From a checkpoint of a small segmentation model.
Model: 3.55M parameters, 64-pixel images, arch unet, norm batchnorm, activation silu, widths [64, 128, 256].
Training: soap at rate 0.0021, held-out accuracy 99%.
Rows from block 7, named by matrix and row number. Each number is 128 + 32 x the weight over its row's rms, rounded and kept within 0 to 255. All counts start at 0. Numbers have three digits each. After the name is the row's rms in percent of the matrix's.
# conv: 3x3 conv (model.mid.0.conv.weight, 256x256x3x3), inputs 80-89, a 3x3 kernel for each
conv.11 104:155112098087125090148121137159134133133152149155139093110127053095159107172065098137175096128099140109139156143167162113101140113189123089163090102122113127140134144149114204143077096111124125154092104145091160093139127124155120088113151190091133144104154144086087116114
conv.12 101:123132198102172175129107160191141144139137130075160142156077116147113159098050098147170148094135138102094077131142168111118204084094134141136090114147136095145125115150156132061074127162126177125112111134175136097092140181147136133112063147127178144156106163144126137116
conv.13 102:156129143114161133090187152114135122118134136112128139069126111136123105163163127151108186089156070101107085132068138107148127117148126138146119184152086118092131126137177146136087101161082135154138167115128144124158144123099135200145105138131140138073037131205149144139
conv.14 096:107176104122111166108147126156143126110114094157130033116149135150073151143129100104124124130110127175116104070126147098126128107141089139121077103136162082116120184170093097167101110134106123090139119134112159109191181102178177135162106166136108117131121071110131163145
conv.15 094:120183085095104130093139124139104157108150141111130135118179148064146130149177097080105180161117086137145108167109148103126116123158125179069086100135153180152148148130111124151151172116089164067148151089133137130113123174133082147139168108177157118102172110069061066131
conv.16 088:140140141161146154132158146146158162142088096104157143120175078100145174145203144117095114113145147114158177092134118179094109144138187148087084194091095087130098125115140113187113048089111168167123118107180114141181126095157206157161166105146144156138096178140147144153
conv.17 102:070118183099111144096113110178097123124141130164137155052086106077126109098142108130129070135138117111112146183125157137115169159106113164103103164104109096165116094173174034122165112106138158081095116144144120130127127126113132128139134139109161146100109144218061120109
conv.18 104:113122089095184161154130116135091176099152111135106159107074124154173118129122095075112172126150105177188161103147159153175112091166135163075202091149091081159188127147081115080151122134134162139128111133174148133093125189043122128091157135184096108177153136080015147147
conv.19 098:163097061048160113082108074158144174091141157132195121158110077092148117057124185102118148143135124132131128185088169142109151110141136131161164047176102123188125143187166112141115100210105067140113200113097123172123102140177142192139103102118087156156133118130103096179
conv.20 105:116110149169164113104124116099083025152208092112107166136145137111159113172143114147177145085131161188137093094087106125102137121101148149130080137165160140138110162161156105128127138158143160155145134168090174107179195130134129102143141137138151174093115117143163093068
conv.21 104:114155117181126216112120172097185208079195135133145109102172128114121133108130142096111095108190155084138126207103096144127125103145146114130143109121096098181080151110136165126151113072174056101103107157105126110126144099116096171110078059101143133133113084091155141155
conv.22 086:174142121172165141126119134125111181190116190086089140096137136120144108092149159151104138157134144088104095120095029143099132084189179080151147140078123172118079156144093112098128137106114163147153121088099070147153171129093103108110087189195167124144113147152161155183
conv.23 096:135147113094123148108113140097093110155080136092124136082118113086123146109136136132105082115160103106175096130123124084149108145141092105145083155131124140094198099104119131131084154211089131144120135150074158111128143125135117148144082159109055154132146167099121203081
conv.24 096:099130166088082107098128139145151144168112119158090128111108121141036135162155108168080175134112125093078145160158085116181130133122140114110166110128102156095111075152115164145029134125157142187153173166142108107097135142130153162128133095096085093113132174145125138072
conv.25 105:149178148134086139115103095117163129167083127113175167152132103135098124159094137136093120175064114127125165126113121123107095093180122152098094083121181151151130110161137169113078120104129190083147109102124127132146135104077088141144127081069119133076136171166097118150
conv.26 098:148097092151142127094186164166090082110086173147103110129118170159071141104189163132119132077133122191144117172123053123116177147172117133140124111132155190141111164178034116130106097108176067057128170169111116132217176113194099182146151078183095097154145127067070076158
conv.27 104:095096114135079110169137128078143155140135074123121176105125121114120172145083118159096129133090117102059109106115141158138106109134146146106103092066146083124157047159113114114161116138105098107145101127166138178133105082129110173124117088116119112089093112170164000054
conv.28 106:109112165108141219065118124164157151084135064101091133128119198072100136184159067083156139166100073152109109142167110134169101153187107099096116090122181131097142093132150140091130131107119119123109151124180063149128230138169126118153122146118126090149091126149143128102
conv.29 103:123132140070120152139136090094139148110137114107109127114112148083124142137074147186131099156116148143172123128093098145118111109160136146115049154154114119132113198048160107123109186122184150095163069113097104136130190150185138095123147151166144169126109127079113116148
conv.30 094:165181144083051063151089177077122104122062124106093059100143160125145181119121131132080147147172104150143098117146119142151089109110165175104123114107122146148083179113190105155135156206091034117140177086143096157116141055150156126133123116095131143094073117120151096162
conv.31 103:176140069163133137117158134148109122131127131130149165141153155178047125120128134125139123152131068123106051120171097100136112111109135099166113143152123133139127117166097145168122059161156114106082129127072127139074202129127154095143096127134204130117134099070152143103
conv.32 098:088133120153084115091098107099198150115104098197162063104128119105135170089147095108149139133198113085138133170070068119109106055177173132141060121149116178123113128117083126112133086178169163156099182130115188070120162087076132150129139167128174113121100131143212134141
conv.33 100:083152099095137164101090131145191158136151126152138132133085150123104073164146068144144081158168135158135152177149124142134121155092165091092128085132105162097118142141197131096147093126141107082158144119104084186147104150092158096135136079082171158078132149099167149111
conv.34 099:135146157139193072156108129127156138152080176036134113173139093083056141118143172159123167152137095130156127130152141188151137137052087111152123166149166129032156177110121090122122135185139145117132173130076095139060131170145135168130112111159149083214167070150141153080
conv.35 102:165133094150166100118125116104206114167139120100094147138138105129136098132160079128059095122138108122129149095133124147094159129117166073162146138127153106074176150162179156118113146076210059154091120128066125143103137101099118146157142074138151120120202158138163149091
conv.36 099:090107181124129138180143158158118125112126115110125115104109188120093137106060133124167104193199157064089160098123139089120043181152110101171092140136032138100136120130131118142092161167111165134135112135073087105118084089103116160138120207147080146140109089173149141091
conv.37 095:097151162073161160157116140145092186165149110160105121062100154181124135130136170165149068094137088142110171148116122156134103131078128120093163114072100116138119124153124106133171120112082142132091139168156129101069144135069184089115119123122127127143126209148091101092
conv.38 100:102096127169208103085012118103128097138141128142090101121078144150146101135176174119125105120090188152148108161117137182153130157117093128082136172071094135159088155076179155085112138130099168114090175115181186132103162096135089102099132097126139128132150125108092177169
conv.39 100:141137133067140185142088118124124173092158177136117104173133139097090130157128158128156093162129118089119168143096125130126076222159128182118145046118106157074106119095169068122079156202122104117161175204109163120170119161104088064159084126122138114125129151136146084146
conv.40 103:140123109088148163172151105034112103126110136161149189163160175125126107116115109125102099092096137095173080123194154132116082110141095112124201121133152103099116152104199120142113120156115117155126157127097153120123123143140072112148145172137168150087103110067157140094
conv.41 101:152147081137172140135095082135163126124127120125151123094103162112088164157101107209114161161121145076158109095113121139169143085148073137116136134118117138156058130094081110140173137058121133131097131130132168099133140129146141155201172112105117118115123136156094099082
conv.42 103:078141241121090078154104098148118138182119115094070203121137173115141188117101194095127030185203165152080156142130192137092075141083148123163116147148093085087158056159120187100061147119105120110166121094135141159100141159159130112184065146138139157172098149111118110130
conv.43 102:116146120182088118124113092120163148113112082157117147080088143168129099080154090154147124067110155137138099151101091144092094098166138122118140117123079111156086089119138065117095206149097112156094141127110079175178154082072084099133098124166162150121166142148179091132
conv.44 097:199138146162100132073157130138171102187118124135114103102116167128123164134142180195140199101111214126112141138212087135156102143188156116167085071109089182163193179126183176118119135146101066187151071132158067143104099126101177134129156143066199211161086159152097099031
conv.45 093:189159119097161154074132061120137162112098114134135093131185166102094069110129135125149144149154145130094120140129093119144094074160152157116108146139109177127118138091121131136122136172140117097051120133155146137118090139117162059086101109111159052128155183042193188142
conv.46 102:120143166165095101131128080144156078145145199142142157132136106069098099120136084115097138157095120196167131088117140105185162109096071192139173105104143119177089146140158150126041087143101099102096137146089038145203126106112155153116135119141145086160089173133158127127
conv.47 097:157129066100095168129072144162123146111145134104133138136096119118151110135125157173162107124116133177068121137101140111144122168111116100119100136147120108129205116110070163141107080118081128151104157103187125107111129105170138125143105110138134063107068119073173175143
conv.48 102:115171151109156093189097108077085162151131140138111158165156151117119097109130166128053153111126125131148120093098095113138150084145137169173115130097068106136085138099137102121115111129135072196111110128135135126095134110125064164083112107149170111149121140137116152082
conv.49 101:183084069129107084099088082080126142163134170147058113107121110126122117113092130198114119130097063175130165154099090074154130109091197124143119149128065123125105134132161074089179107095155076098099127054121190064110149127128131097143117118110167100171081119088129098124
conv.50 102:175111125175107091105134094159145093063072107122166096134142097119136093156120154146108148141143087133125140135124093139115136151188157169128138063170140142189187147075160099164125109102085103122150171125052148179132096141136171128060111058141079082110166061132143060163
conv.51 093:117143134083104101102106143113159176151127147117108140140103178145136185135170092112092167114153073145019147174102095046181096152171194165109128118074115213138065147111133095133163199125146127114073126121122102108153237153111077084172117116131173053060099127110125137149
conv.52 105:199141137140123147160136142136177123085107137101141159152191086076171148101131134090151157090114112117085099128116101091190187162115134132104153100156140188121081135154127082185090166147192066143115125111162139108145137104185113144150142108177104138125137155143146113113
conv.53 088:116176053086140161146129140163132108092138095106172080155155113076140098133090115142136108170143139175079158121104126108125171051136107173134124133126106120124059148172091166116105150123126089079118093170136144149137114136140119140111143133089097117092123168109116076127
conv.54 108:078111165117111093132128152149162164145160094148043105093100122178119150137104201184123068126106116166138077135142156111148173106141122111088121162092146166165168122164145151098124128094048127184105150080145174144143114111126129174097132145123105104186126179152090185214
conv.55 105:125092165117150111144103094141152121153088152138061144139125128126157118126145192093061159070094128142154130141091174168123124147128107090104168096153204165129075177139162129130104182147155101160118191096162124096115153162134198149134093110091156124092152102107074116120
conv.56 103:105106162127143185140074099121106143129164108124154143149114124144172112158140095101188116148066119163130129201104119096091102179157124130130166107122145138147118148148082141057127156170141108158157139104102165052127111080111136116193155079133172150176067126172070053162
conv.57 100:123127199180103131125101152116130088152137063099073149151145114143103131111071160164128125198167103110128106200110119139180124094129135121118116156135142140158146127158124070116150141109198159092142139135103115115139122114172132147172147121079120201114149168146163106097
conv.58 107:102098112137110077119127120170121139110124114109129181134128133132148117121186126100129137115158094147084082102134153121118180104116100118146127154108139182161151113154079134146151094121153107069143156107129124154108122107183149160094098166185135104150139154100156118181
conv.59 097:119190149080060159103068149123073112114117059086097150149156149117137154188110107159145135110207092121155113105136099138129114130128153099168156104173136127126158176094112112136132117186178115139128176156159190133108067169114139079128084092109112100084113138110128152168
conv.60 102:077099107121152150121142137116074137092108155110138142118128160138079173149122128158165034145154157162141141175137067151126153062117139102129071093138165116130105124155119164185119139146121095012207173157138116103141115102120046161186141159059055084069155135151134138197
conv.61 102:139120104046110110180153128171138221102165110096157060115139080130157118154112122124078105132163171120115141096105121097130155139168129125118145135107177188146113030177052165084135124160185098119174107120093147149109088098181119166164151100112161059118129076112067109165
conv.62 097:166099113155082117133151164131141077154154146090057143101136160145110158163076063149167140175123063136124112126123111142145148122125104088130102094151145071132201144105157111142133063114126155053172147133091062157090160145147103178078145142105147074114154118166113115033
conv.63 102:088082075162162146129156160119082159154156188130106109141170134150119131136162162128090111111158149118147090151132120088056117107164142174056097160110150097080132124116113128092135123072168172157134152144105115164088122142154102133170122133076075081103109091146224171148
conv.64 102:108082060171178153081125115108137146088153084122163123092125116117167054171128153200159182119156083116132202151130127128179153125114104142108125139086113176148069107128165130126066155168142127143126146173066121086085098131077145173132106172107070101090175135123137141128
conv.65 101:135124127158164069117077100136103156121153142125125110141119126184096175122128175142122188119128149151111051092106129137183076121114142092163100118140195140115176122122056095128140136135095125084147132141185118181110146096127147154085107136154115180109129132070138147133
conv.66 102:111089191150173186178174127144103136123141135120187055132185091110097161117160119099104171196145106157168123088110098136146122099069120122099072105149123117113127081130075094207140198110137154062047152164197092156116104066153119156122139175122186122130149107088104078176
conv.67 101:142120170112069108170108143126183185092073120143131125117144084125164094165087132093151096153138137091159133088156181128138105095094108156078149153098110173168145093109115151133101138156162152134118142085108106158169152132117121142147141114170130146172125136151169127112
conv.68 103:097114104173145127163115160203086086137045111117168136105124128108106102117114104132155112107173077117122090119101088151135193141085162173050167165079100139094223109132168117171161127106191121101097126111178098181081130152155070138098132165076137105101129118163136083127
conv.69 098:131167079148161165104116119096107115124103122109098152118152144144177059072172146185131106115119070132076130141120183127098158087107078136084184122124127135115111059151114145177172137175129167129173199161162072172099180132117113143115115076060162124097106165105146110134
conv.70 099:145119102070077111136141111141087155046132103129033088118117100112137145118138122137092134182081116076117206107163072179180103125124138061131137164154105133120179159147091155115145145115132136123141109139150128053119163152124193123129117130108111134176064126185160120118
conv.71 104:148088126140140143113121094128119125125114111163153091164173164115190078100111096123120129154080143103133149143180105151160089120127109120070135157142088071053139077156193126131120075215167116140128120143165119072145180136128138087136080150107109114129127156093079148119
conv.72 104:138129154121137197128162135127122114099093113073102128125080115136212104123100187134110144108084096150143118189119130077125115040120126151112100172126062131145195121101085081100147135140146064111050113128129166172144188158175057165146097155116135203155115069129123064135
conv.73 101:118142116138177180137179091118148123159115088112125095152153145146221150164073116107137118157132151134133128172147136145049139107165125095135177126157125080134127108124101117177120115120150193140128086124171120121141123087118095105133081121069158130140161122075138170121
conv.74 096:095106153163111122116082201088145168073077150137145147130130124134124138162141141098160104128160151137158112116113114147103120121153168127100120114135111147114101155093092156087141128163127121119136095195125150110149132094192105139098159154105196085165121135111156119032
conv.75 105:114152091052131096141124135139119184170148096059064098130073150135194144093139137055097156135184169153117147134140079083131103170167104151119158171103076122136144175209136159147104136142124079136095110154154146181140122122138133179131185137139139090083092162117151111183
conv.76 099:115148079138157166126102112030116182150135130126156195075157121130158148159152166162121091086137070175121127134094097129115094124113109152103145140132127123130111095136048131147074079150124061113131132081161139121091091097108107173125152113170147197148137132205106135087
conv.77 097:107125092159174165117086203119115123132098125128108158123119135122147130150105123070140110150178159160126133104082097137167160109089081107093117164108134107158183044178118158131124145147130172072108122128164125115141109131148128118142147114106142130092139142172066147120
conv.78 106:184086091119095120145147111116081123147107143178110155148092135101111146129073153129161058180107169138142060166107093142121151135109159083186133126128102044156135139120069152099146159127079167175058120115215089095209140115138104128135110153156062148116168123159115125147
conv.79 105:123092107112094120141126100134175128107163101129116109134125142164084143206096164078134157158123158111107115116161124053125160125138088113132108120069176146075077119136105179096186118139090103121151160136084166111191148194110090092133142149080155104099122090143130162120
conv.80 101:109148126125143151076060153156125121095125141100126145123077163128108133135131165134164161093077069125143151091185124147113120124070124122159080142076120127099135193155124107222080110122145120141160155051116150147099126107085122132141072133157110105095152130160131137159
conv.81 104:110131085126166144152105071103126082137108116093079138125146149106094132130167127143106150062131139127109090118099092080152142159167190128150132131156129084131160144094131100159194126134081101124101165110144152155126139151175178085067088211149109141205142109087076180123
conv.82 100:108125181125121162101068125107148098148112140155137161111110044131169173076144149062157149136151063125098075152224175140146092135105157208118153125131133098116090127171121116147147133193136152142048128090141087112137120124171120122112118220118183143192135103162117142141
conv.83 101:115173161125102166119154151068153099141129150059140158178141139111127142080096140169137107130173077112051130120088159094172152173105084111084136139144101157129115152096141167194075089110114082141112095166158169104157123110117190135118104137165136117106108106182096175123
conv.84 098:159127117160112140132055129102132183211174182170177151184087146229136079154172097167146136087134054134121066116110119126098133127111120135026125084137149137128105154105166136116122148099153140140218096148136109189149134141143157148165060114070134108108190128122130092177
conv.85 099:125072128107110098075149116069130122138117135107130153172184147128118202093158162105117134152160168118091179143163156150110162102105098085154090109134081128121127194105107164071090135170141150078097077092121086113128143143128116116089129099186102130165175154121165075097
conv.86 108:132154111119085106096138180162154132171107127139126154138105108142137075173081100166105133125128167102101123176131202167130149130134153077131165078101080183144115123091076150120140106100110121130084175103115152036204173169132131114135055086118132136100141163172165143064
conv.87 098:066089166106142117108159095088103143139118174142140154089126111118102182152162096147088094124122102146128113174110115115132113057138124062089185077172135087108092110088131072100125134107108119107145182124090183107138125062143111119145149191160120128091151105112069112125
conv.88 101:180138146130155112111080174137119143079121085109131134164124147121110160162120063096077117098074175131103114103148156079103143064146140114105092080141105101107118193100072131158130181029125134126113150161125130140101057181178172103163105118116157180121119189164190140159
conv.89 100:111130128162137088104134096166087150177128164128077059146144119151225079098194075146169148103125165096082094135106187133113136149154098135101126153179112118167119067121107095117100143186134144156112158101123143110157143123165074112140077180182110116080188119138117147188
conv.90 094:104138106143021165100032129131144151190116128123103127139103187142135084151109140135107171087096069153166069119108123159079170141154136104083165137128138122106095148090120139136094104084135157134078108195175109136149080093165101120139126167144154068183148068116129175068
conv.91 096:123154134150111161117090098106171073131097153145111149149130145169153114116113109161120090122140094087079118125115116145096124123143114144091053159137183144144126129130112154121125175111149163156153088118153116145108053091192134107118097089158108093114124136114145182139
conv.92 097:093144115152145106111182170106114099122166123126157080122123077127166149131145170153123119132164144089176060168101162140133125055139082177096157130140129114129181151112164150192107120177153130092156090147153083207135130143159103184150122155128104148117161100185144084081
conv.93 097:170148132120147125084127135083138120155120175168169111152117076123110101152143080102130119171141156150160148161086127184125077099085137115131104125133087118116083148125068101129073099125072124098075106117094129149083133181157167115132139183121105150145116120135133122037
conv.94 099:075108100119126075178174169108167082105124164077124172151116079156142129163151112136148114094110116165140170089091123148115137124141132120112181100104095165132152163159156163168148167115116175177053096160147050139100114111114098150097119106125121142104179106124100147146
conv.95 106:081121134186109111108176162088142111068103185185174121159120165093097103149085073126082096125120130080112098078166157186155132177157086112185100114097146098101068106180124126141106095110162106162167158130106139084146120129092067123136164111143070128116103132105187076113
conv.96 098:111116081130098110119100150112100148150121102175135072182160203159136115111104118140109155139136145144205036117140135103087145161124143137128174132190130125097134161099177093148140148167151168157134105167137144141158083106111110123060151151159154154152055088172122149132
conv.97 101:108079167082103165119129164106067129105192157142159153147136157110095055131142104094081130166150108085126111118161154142118050065091113135148167066181137140133107177149127109157099098159143098208069139165092146116115065147126096105118148080115067078165137157089063131138
conv.98 101:165091093143142108137125144047082128159196167129128058120112172124144130067146082149068105130160145071125105141090103087136100110157095180111170132139076156072077153151134144112077113222111128086095117125122121121156115151150117124095103119128115141090151102114125077156
conv.99 103:099137155163144083131124093120099127135118107173082168129088171152112149056085132128146164165132086110186098156127122147117136099081151123138083120104135136135159131155115166160147114165134118138154105172108118117104169077121107052165101165173142151141143049140087136103
conv.100 104:124138124080120150096151149134158125112076112061137127110108104159060163104111138108153149126132127097042149144148121150129102113182169040217069096117104152111104105171134142130139141139186187088137114125151141161125174144134121116090139058099134110087077146119102134173
conv.101 099:148137136114087137085191162125148150134125185077095154173133060094156133130145117136077167125191116173131144125164128169136125152124122139107134139142141148104129150158137093123094149148086192102116114071102123091163104096153089100121135101102193143065176109171107167154
conv.102 106:126110126095157137124112164119139131173157110145120095113156158136052138091105111138092177139066155102160147117162142140131159113088119149105131108147187157093110131111136174114150093134092100128127153123169127113111108149127120114131162157140115163075085137154148116171
conv.103 099:131154095130116160168073142107156121106125140085117145133100077097077147079169083064150130127168097156113179107091123131109197151183060086123138061139107063130173107131186117125157115112091116153122089129141152144108140119120110106149147162082111073160103138110126156148
conv.104 102:111097107129166094095124128158146114222132153117166084122124123140116143155107113129114097092185172138119119127144150130130091152123123139129096124102155093123115089147105127146165116066137102101122178126158148103162074118095123148164171163110130133101113117111143124088
conv.105 095:091127181130105087085207071087205146154173148126103169195156120135171234061117137183128097216147135156116161069175142096138157117114099130134169137133130117106140154110145159123183145154133117147104181073153080164151067132139084131094120099164118148121115124104151078093
conv.106 093:117082128121104109075047142135176096125123162121161202129164145108154123146104113130133166136113104094132102135176131176104101110105134127127086106153107143141057156183143122086072136029106157104134130148189113133175096098184122111084135102087142115105097131169109131120
conv.107 100:160033092146116132125191193148122112151102123111132051153180152105155137158137090111127128080128119174140132094104181082094112086162121142107144103121108193071089090116148126151128140096076051145073106132158071096177128136174149138141147163090131139125037061117158115128
conv.108 101:093169087121138095082086153110120163122140136074134122086130141116171119146169122140138077130153229105112082102124059131119155162170201103110075131142129134157168147121166109137144056125156157139116073156092120143170171113102070100127148106171103103147135107180066141111
conv.109 102:118067119086149190175160173095141124145065128107144117154156131138147119088084088148127142100117175135072148055090085169161128104107101158108105126121061121103139126115158214105117115166124136145100078125086144070088101107152122166169131127103162161111152102187192111104
conv.110 096:098126165136082133162083138191158107135157152128111132113123163089106111111149138164109095153083118164108162088106148142111105175114112110087101124074111114117126080106172185094211154092165161127106116138188133122098100108141136115160077133138147119149057109116089150158
conv.111 095:116099134162138143088160103143103116171155133101094129108129118185098121188138214130154166104170181134132100102160079136141094111117118190080166077102136159133140136133050125079174156148138114173199101163162157170172118162095165225115144140149160182084123086110066163151
conv.112 102:126176080129144096147136122104144144144104100182121108136094138074123125136095148140092112140126207160081071108150130131162159115163166156115118109116097142056105099178084092179068142087158118117120108172129140089141159129088123171166129081088101122096151107157186165094
conv.113 096:093093087107132146184161101163132140142147112150074150099163146153129165114101116126150098147140093179158132125137163126132156109104139176082118160100101135109165148089149097113123134121101118050092098085087144105122148133152074116125141141155125139192182170113129087110
conv.114 100:111091108160135120105189019126101110156156113100146106079123187168113122022160124175154146103145110130080125156129134125171066170064147129141077075127140073131189159062118115181200179117135081150135137120146117193139132176139140084104074113170097164114090091150156082105
conv.115 096:180108114138105093178141204125109178108175154122127188062078125151156138160194087143148147153147144098175102098147140119148102099140110144124133121099086160095091165075086125138143134104133098131088115171209117125171129129143059132206130167192149155115158107170117161190
conv.116 100:148112085160141085097093162096088102130052157136138121166119129088110088135095062134198126131087105158065083112084163067116135130100144111129118124109076104112086153117158158080137120117139113115165158091064161092156148090166131112117094117134128108140134066144160093146
conv.117 106:079147164132158128099121058139050137172115093151126134119105086119138162043099049142138089153126110115092066113138104085149118106151107136109128115139084100109115168059134141089119122160076113142224095102102152116122148169155143097075083122149049119149117157120153148147
conv.118 108:139129140128146141134150160091156124106107123207148088082105108126081136124148140127155155107062106077193187137159103090100176098101127100149119077127117104132137179104083200083184085147120158146154113136111131081123157116184084158113139082117146183140181108148098075112
conv.119 108:177172159123145113136150161137087086130100134128164144110123112112118159146142072103157080128153116099194129153159153105054122161098109081099117137169185119167083122169153075134125106145164055149137052181100102130087133130104107142113094081098115122142098167080092118133
conv.120 100:154163145130132150033111048180152120083151117171173140141106079153154093090140133144110218117147125077106152137169104137066080146141081094148149114137131133141133128188087100114161079163098120189137155106177114122165147112096097216165149085080142081164065134133148162073
conv.121 103:130099138157082154138186139159228035117120109139091130124078071143116123107121128189084098126122186176103156122135124119124081122100178146153134114139145116111157106114124149095148129147143147124134115141157162152124022170113124142094160085142140119180121131113088108155
conv.122 095:136093157145116122096146149084169161134143238076102119129109133154142090066119160139198076077121192134179103083158114147123134091132119075126117173109097117157158164165133144077136113132110173118134096144100140191104111152074128120105092146111083111091157105147120161103
conv.123 105:091141141099131111109110235119068132122142104120106192136105133122163109123139090131147132065164144125106157143118120108167148161139089103183121098151100108088130136138070157164114159108104109133111164131122109111126131068106133176132114176139111129099120135093118117126
conv.124 107:099131105068121119102151105142109170083099082115143118153173125142159113123151107113167143083103142133108163077126158159184090154226146136109077131165125111150126138152119118121133123138112122144093114141124101114135090132159113146174161144159109056149117162072160145164
conv.125 106:163128147163176100225137094147128139170121127082126093144105200203114105126119148104118145130144083110115171110161111131122135122154129070083141155110115087124127112066190134081100142161151132129139085145123154119123179149101159140111109101137095144095161170089177079147
conv.126 098:105121201159107078143142111136141096094184126132100208136184086142170139120159090182098131069195125203134133178159143139111171139140151157127088116146100122086123145119151106098101121120143057098135150102126112111143180183116152100066127093096122064159123138105097153108
conv.127 105:093194183093101134069109152094131091113107163088159126101124129173112099156144111130152126154175126195123143159212052082139096132094144137128124075093101158133124133106149119149100123077133167154100150181162121109163129135110125198113154178149185116124124101143110070118
conv.128 099:145127158103162138174106084177139149142104072124196129108165161061124106140122059125156125120132145077145126113140140102093108065123129110152152103161093099165171178131141125105166160187111117089161139153172113087140105110095148108129128079101080166064143169177102172074
conv.129 099:149117109116124117079182120118101068153126133168164100185147117110102213079104147183099126087194140149145164098117162107129123090129179158167184100149124091152155134108175106139136147171092151077160149109120098139082105145166190124124149059087171041165158132101155133117
conv.130 102:098112090137159182160135142110131138083114121145081109130126094084125106126081082167146141098113078160133084173116064061089118156156136073117145132113078155172125186102055128156182134149125124114153125113125086068173121110093134128150112069183092114120130116160100120113
conv.131 093:098089097113117140092151116106101117163129179130134109119110130090137079145142162157165090126155074145097128148075118120148095145063113149130144097162157155105120109147131149142054108136107136128119178185141077097158131190116082136119097107161137127159185033083090130134
conv.132 097:073161120157120104114108134107120212129122148133123135140089106139124125140067144189090217134128102116144157183088148132117119073131118124118150107117087154127108126174170127144142150107149134132118156084115088073157123117161086180129105140119142082115120153095145122125
conv.133 097:136131121126142123084137193145131150102102074147137155130093165093134143152089101119163086183179081080174130075144110116112127094057139132164133101113141159095132140144146105126150084195132100099117152159207118095158064131125123128146085141124122178109170129149088069091
conv.134 094:172103112131125124208169046111156167168117130177117108096147117174114165123121161151135103158117111092136163151159074132173098080130169175112080179120150165145120117110128165108088170098134117153101128142138179114168149133127120150175137120115115131142098129086146077094
conv.135 100:111165139118083099110097154145164200088140094089166127228123093139099137095175085146109149145126160148141087179084123131135182144128095107173110126130102100104115105065150086182130146123131112111113179097105141170103137146146123123100164139075053125111122166167077149163
conv.136 096:110173147149172160136099157133129124087127130119077078143172142157165134137105155147155177107088149088140011120137117100135167190109085108084135129159145100102162090127188141116079123103126136127121174165129140176133141102067187084046139094144124153179159117134083172165
conv.137 099:187118151169140085177149123157117107116121111092159124111134174118161165120149148140129104202121121103077176082066077130114155136134209129137150140066086125077180180072108170129100171186071085095141107157118133109099156117127223154129165150114084103163108076066167083095
conv.138 098:079086163146116166096043121097147158111179134086135131119062099109117152138133161120077115115162122133135125088080095188132195138158103106134159125124180128125126110099180161104134142101094109120191161132106135116103113115104142132189079080087090150092124135115108172082
conv.139 094:114191181111161164085137112133136135148145116151079087154110129099117112119108190111192092153123125170208143111095142106136170089125079119061099121163134048127150131127105146192056116116140148179155123076121117144131123188099199141066110164143085127104133175144141081150
conv.140 103:119056123113103112161173109109102127084136140142102115138130180179093074145134098193147071160105168141123137095117110101151150088103099127080120138121074081105099166095098152108183142071121089128127123131114125074183105122118118132103086177151118213144086174148153125111
conv.141 097:105171046147164140069097150112187101104121101152181123116198113172110167163126141162107183091146101176102115139138122117145128157125127143142129152155144100144119153093133152186143141081116095162112140115099175119110128154159156101110083168151156100150128126191082172164
conv.142 102:115149088136138114154113086137037140138122089183126162072080134126094190082147107082100141130096138142124111179122126127077156133071144207110123123139105132139137158110127088104156148130086122109148174139104175081163136103149165094136111090125099129125145131112104144124
conv.143 099:116136124109205200074097094139170050073098168142090134106116118154160137177136135107162142069099104125191100092101040179159184149135154087171118211132120098142107118117223110113110079141107117107048139147139115119147131096175121106160092102146085081115091115122141166145
conv.144 097:125126142145085125114190147101168132166151168171068111116165121114080144079062117096152082138113113088138104154136133111141160173092116116154109078094109120126149122107120188140104118083096138112121146104148099152161088110113080044158142152101134096209086132116169180146
conv.145 102:155096100114159074094111173142069124140144132158146125088117170135115096146104124063187103147100196190150145198127000107147152111167100078103086126120076034088133109110124110132137076126158159095151163114107113093122138168052146098136071130136178134128140124102118123102
conv.146 094:150138154136097062074122196173129067143163113115074050085161099129146137137081125125062088146087103109135127124123146109194136112128109121116058144187150137115154099135148144129060164087101176085076174134098092167148106141149132148098064131144122111119155128099149169134
conv.147 105:162113121071105118117160168126108150114106121166127148147086103171149134138165123073191081082121076112108099140143145066109127185084124112140116148147090113155060132123101143122210226068126164126131098107130150094107176121166082109148152135065143080154152130113161125128
conv.148 096:084098130100121174149110161150166177121123184102128103066160127169116126109153133156178155136163138103114137140082111093170109056115190113071138119101198182164084132117109177105087107163146111103079151058137127127125121110198155138052151125151081099194073118099135093172
conv.149 101:053144148141068129097129069101139150127117139165167144109169130122113124071201070124067120212152093094143105080237144166167101090158134107143184153097195116105147141072163158160138172099142160158085137184100162132084098148198113153092142076096151152134181108149126134112
conv.150 105:086094132175112161127127091165122107118140127128173124163124113119126097099175115136144167097092124156143159098126122123121061157095104130152144151094132080144105181121100107126143097109124143117099091079081145167069108137087148112120152114161115149077155096138126108137
conv.151 103:142189093119131082092150118097185108086062107133091078101107132084147115090102111096084116231121125169112092123165184097156110123086160115119128116099125152103183098065099148141068179089159132133100112126184107100204109098205116101131084060136114096098216105121119100107
conv.152 099:129103101133129149091133092154111093164130165145112112095133104113109120088196157160124118100163166170093126097135122070123129100107049161124184162131144099160119120120095139109123175104104080112112142148138094195087147093108177128098176107143108107213102091082207173137
conv.153 096:101103059150130134122133150116100132151100084120136125134145186147111187141104117089120096180117163138115079150150101117114171111061176094161103125093171127101173171209071146133187108168111100053142110124160119169143127115185133142125137121127121129175150110104118107154
conv.154 105:145145138104178097117155080133094113075142203111146088133090106107084069086161130138063116145096125130114194133161085122097140070122120156127131098166087107079128150164135166105096099162176136120175113119214114085171144176117143125021134154112129121147126112175202071118
conv.155 103:073039136211109064066157175104168121161115126169135155143159097126150139105106145081133154110126164127135118105115113130143124159115080091117132096087156076165112079180096178136140110097200163132094109120194133088166097113143098118144107124153192094170124110143132162133